config.yaml
dataset: "histories of elementary cellular automata, time running down"
train_examples: 147500
crop_scale_min: 1
horizontal_flip: false
loss: "l1"
norm_position: "pre"
activation: "squared_relu"
mlp_ratio: 4
fused_qkv: true
parallel_block: true
optimizer: "muon"
orthogonalizer: "polar_express"
grad_clip: 0.5
epochs: 2.5
weight_decay: 0.06
Rows from block 6 of a small masked image model, named by matrix and row number. Rows with one number belong to one neuron. Each number is 500 + 25 x the weight over its row's rms, rounded and kept within 0 to 999. All counts start at 0. Numbers have three digits each.
Before each neuron's rows are labels from the 100 images, of 14976, where the neuron reaches its highest value: "colour at peak" is the nearest of a few named colours to the mean colour under the peak; "responds to" is what is common among them. Only what is clearly more common there than usual is listed. The data: histories of elementary cellular automata, time running down. In brackets: how many of the 100, against the usual share in percent.
# fc1: MLP up (model.blocks.6.mlp.fc1.weight, 384x96), inputs 0-95
# fc2: MLP down (model.blocks.6.mlp.fc2.weight, 96x384, transposed), outputs 0-95

colour at peak: black (49 vs 17.9)
responds to: 001 turns on (99 vs 49.9); large cells (73 vs 39.9)
fc1.34:525521498497485517543506534542487540512494510535474533462522450537501527508463460480499513517523534489507525498488487465521525507489492453475497484516466488483482539490534511495472488493527517493509443500531528537471502460467443520518488491508490514495557495472502472509501462468490481489
fc2.34:453504476545536483472542501514504495466455489520497501493506480519501526518490491508483512499534500474501505503480488459529514466503482501455492502557498539508474488498484507550480486479533521473510519462552539480524456549477515465494485474455530483480479517527469547494517519502513503526

colour at peak: black (43 vs 17.9)
responds to: 110 turns on (82 vs 50.3)
fc1.274:496488496462446529494479511511490490505470474493538481531485535495516555515492526491499459490525496464493495500503443466498498484524490493483451461534484498498529517489535461461519495507494522522476514458484522543534503471538517517480483473513510493475515498517490488492500518550510541569
fc2.274:491468498503525491488504533478511492531499492463493476499461497496499501484485454493483459523531474495499482483513509512572496513489511504505506520518458593481481515520560489512480487501478464507475545472495514508508508511507506509525510495480513478494494530507455586496476497526463506520

colour at peak: black (70 vs 17.9)
responds to: 001 turns on (96 vs 49.9)
fc1.61:526489558533506545506463476503458492518472492532545527473512478502548501485455496449500463492491504512514495527506518490537485518473448491509472472494562459501488505520519463534491479508473534495551488479502502522533476520537503491476483519478526510498474479486510512471501508519478473501
fc2.61:456545477461494510468541538527492497516531482488484473541478542536471549520530501511507478534471506521527477497494476503490482494513523508502494468491513517493467490445495506529491532480493542497488568482445487488473526519485505504460498530512472469525497498481468496531522484520515470493

colour at peak: black (100 vs 17.9)
responds to: 100 turns on (85 vs 50.2)
fc1.244:479488533508483512524488451498465483508530535524481516456509516512545494505546505482525465468533537499512487546512498496475443487462485494501483487480482471497483469496555516502466511512487525499541439456498464535503496486518492506509529536485535518514503495484493488527530462495458495519
fc2.244:466569506481511511447507539566456480526495478481504477547462495517501524540508501478528452508506501522513468463506516515478501476538522492489515493484513487515518466490516463532503539462457466521508490507499475494500501525488490487501515521498528473531518485450509476508522490479503507543

colour at peak: black (78 vs 17.9)
responds to: large cells (85 vs 39.9); 001 turns on (82 vs 49.9)
fc1.77:506491519534450492547470500490496508474515501479509478532470511499489510507546472478484515473499506484510497512485509468538476533492482462522566496466518484504509506477533488514504466515450491513520542502503501503473488516496523543512515515499508493484457497593507474496491506527520433519
fc2.77:495513485532490485462488515528469519475493493481527475504503498517525500533494501520515475541508459490519525488502511495504515466460516519482492521506512462464509529502543454462502533470448456489555517493487488526501500526503486520491485505500471502466464499538510447493551499465521519570

colour at peak: black (100 vs 17.9)
responds to: 100 turns on (100 vs 50.2)
fc1.200:521508464488494466479462515532464488483529549529508487510468531484533521496562529485453471490532513466523497526532514454490475516535489473469466458474506501496471503488554468508464512485517472522524513508516466484496518491500443480523530497513529523505506520506523509497505473509469485508
fc2.200:501514578520502493470472483488469468525499462494495502550503499541499535550495510478516508475490482477480477474543505515447448479519518490498522509509476514497507523540496499491487521452506482516535468503524476489509527486462482525502508545455519486498527492448518484535533524491487503517

colour at peak: white (28 vs 5.8)
responds to: 100 turns on (92 vs 50.2); 111 turns on (89 vs 50); 110 turns on (80 vs 50.3); large cells (72 vs 39.9)
fc1.227:534454510501483492534510520493465502534495476507503539482509538487505506520525508494481542498481519504482485470499537493462470511503529488471504467513496515506505519454526576510487506547513542479526486467471484482456535480464465453470466495516498518530499487510547506461482495506489474530
fc2.227:514500490529466509499464516487494461505535472489492465523540489482481455502546530513481521477492515504495488520512549500455528533482509517473510519498471526506492515524546532485496512504539482536489492482495495447521532473506499478542533525469512477512505486450542501508475504498429521469

colour at peak: black (62 vs 17.9)
responds to: 100 turns on (93 vs 50.2)
fc1.262:500510538526490486505529523474459531505524536538533513456471549513463493502519468483516472493524531496493488485488517498502464513517513473497499510501483487481498490491495561525463522489548450473489564488525479492550537514492498503500505474504527509507454462495482448473482474514474496515
fc2.262:490532499469523491519522460478502497519509541528515493538529551498492456475514443449530515502478492507476483555477489517475486501528504492509525525457516497481496493485522537525456493512507479476546503477490496496498522492462471467477531538488492496522483524483509522432487519536530506510

colour at peak: black (100 vs 17.9)
responds to: large cells (65 vs 39.9)
fc1.111:533481493516496484477503511494492501492475529495513516509480502531449564467527454494453505477502507485548500461516480527490546479513534502499523491468481491470485469469474464490491524455556528486509509510484499516497470502512502455570484510506507472530505496502505494509467546510547481509
fc2.111:525483497509473477508491522477504510469525518519505488524517532483545522477517529500529506487478514504534456476542513479484487482481521495523497412502496515510472540502525475507463501469515496482528515511452482467485477488492479514525490524486515483501550515454463488557462510488534480542

colour at peak: black (65 vs 17.9)
responds to: large cells (86 vs 39.9)
fc1.315:506525495477493506501509475463504501470584527508453522504480476542512482512542492499512459462509484453499521472537471499478526515542449534515475498534465512443484506477485525513494514489528467477526517494459465494520530479499517521509508522488500513472498490490520500527517516527491492542
fc2.315:496499563487508441512466456495512498503468526519505561505544503542564530540498478459483513502504513485495504491478478467512473502532503472471535493473495492494521486484508479515491495454483461513505510514540498480492513495524455452497537489509500528509481487487523518471502501470486506551

colour at peak: black (75 vs 17.9)
responds to: large cells (70 vs 39.9)
fc1.112:519495507488528444494515525472472505523518498504501471494492445555525524484540514478464469471467485491534517499457459475492529514504509535504509519505506581491485497501506544487496457485512449494512498507485546492461519484503502493516461523489524506517525457515498522490494546501484519488
fc2.112:535502557490488484507486501526523456492530481507513548470488534512538508500521472472482494468527513504450464512498521483502478501496500460494509494486480448509456503461472442531463525489493505512526528494481509500523520530469505509544517507511488542482553493501481496530491511516479473557

colour at peak: white (33 vs 5.8)
responds to: 000 turns on (91 vs 50.1); 111 turns on (80 vs 50)
fc1.246:501486499510465522497500518532501525557511503486511507546534481472512492538520486480511530523527494507519523521548508505456501514520467473438497473485490503485504511468484480532505502488494489513476533497516506515504457532476537475504443489465529489514508409502527492475459509513486481527
fc2.246:497487513489541506501499517491534494468507507519469525468529523525517494521491475470483496513500496520500473492523530515483515517488425541497486494452463500508547494524453552515530451573489513450510507508499501462511458512504504514505496531492513451497489468510485500459508472530508522512

colour at peak: black (100 vs 17.9)
responds to: 001 turns on (100 vs 49.9); large cells (75 vs 39.9)
fc1.220:467483536545476514561508512507449498495491506518498504515514522491541505524523498453537496500530493528490494522472556480524521483469462508475515499494473498490474468432492511486475535494551479492531503457463509482458479509531481485516521507461529533497470469513495504510507469481509496504
fc2.220:493510484487511482502484481525420471492473520506483424487482475536493478504498490505544505523516491542532493516490483507512509506502508506524508496485478498488512519518509539532470508516486450549581505513509522480504544507525516517488498473459492496505501476523525458470507552473499479518

colour at peak: black (83 vs 17.9)
responds to: 010 turns on (92 vs 50.4); large cells (73 vs 39.9)
fc1.381:515515508526517508543478477490466504518516473525492459483508468539534492487542518470505509437457472475489511523467515474528512533446535526485503518466484511474499491468517501554497477467492501498529478506480529507477457531533540530487479514465493485486492486514487555506479513532492501511
fc2.381:505521525474473473504513529538510499538505575493519504523491507528500512512521490492461482485481528502466515501486477483507501483499505469501548468462479456473505499478517490514457491419523484515520475450501512523531502462509511558530476529498509522513510485524506464479527538519504493519

colour at peak: black (49 vs 17.9)
responds to: 001 turns on (81 vs 49.9)
fc1.8:521492468447454514543516532539510523488506494517540460484504515501480515532473477503495482470514462483513507500508469528517491540465532471476487485473532513488520546501511504489475454504515539460488565488498506537500478495510460520512523482485487533524509442487495516508511524472474505467
fc2.8:484513505520509501484479488497498514514503461505548518513498529500480578510466503461508484507489542509502528541470491459508524558511484527463525488483523502495438538526479497512511509448491539494524508494487513506457489486489510491465483478506493490500491488467496515537499501530534429466

colour at peak: black (85 vs 17.9)
responds to: 100 turns on (100 vs 50.2); large cells (81 vs 39.9)
fc1.323:482545501471497501512503508536450508451497515516512486510461468483541516483520516499481487514463532512499485503497508510477456510517482501503484452489503525450470530533518500527510475517554499504471519444555473494517506514469509505531475496453487527536449480475535524516529486521494506491
fc2.323:467479520501511457497505496504505499509480505516490564503496506474512533539469500497495497489480479500488513531483521493508556489525454487487557437531550493539482498485529520531456460473480550520510477493495523515515496509517508480510506492480444474488489503492529532511493498512518449454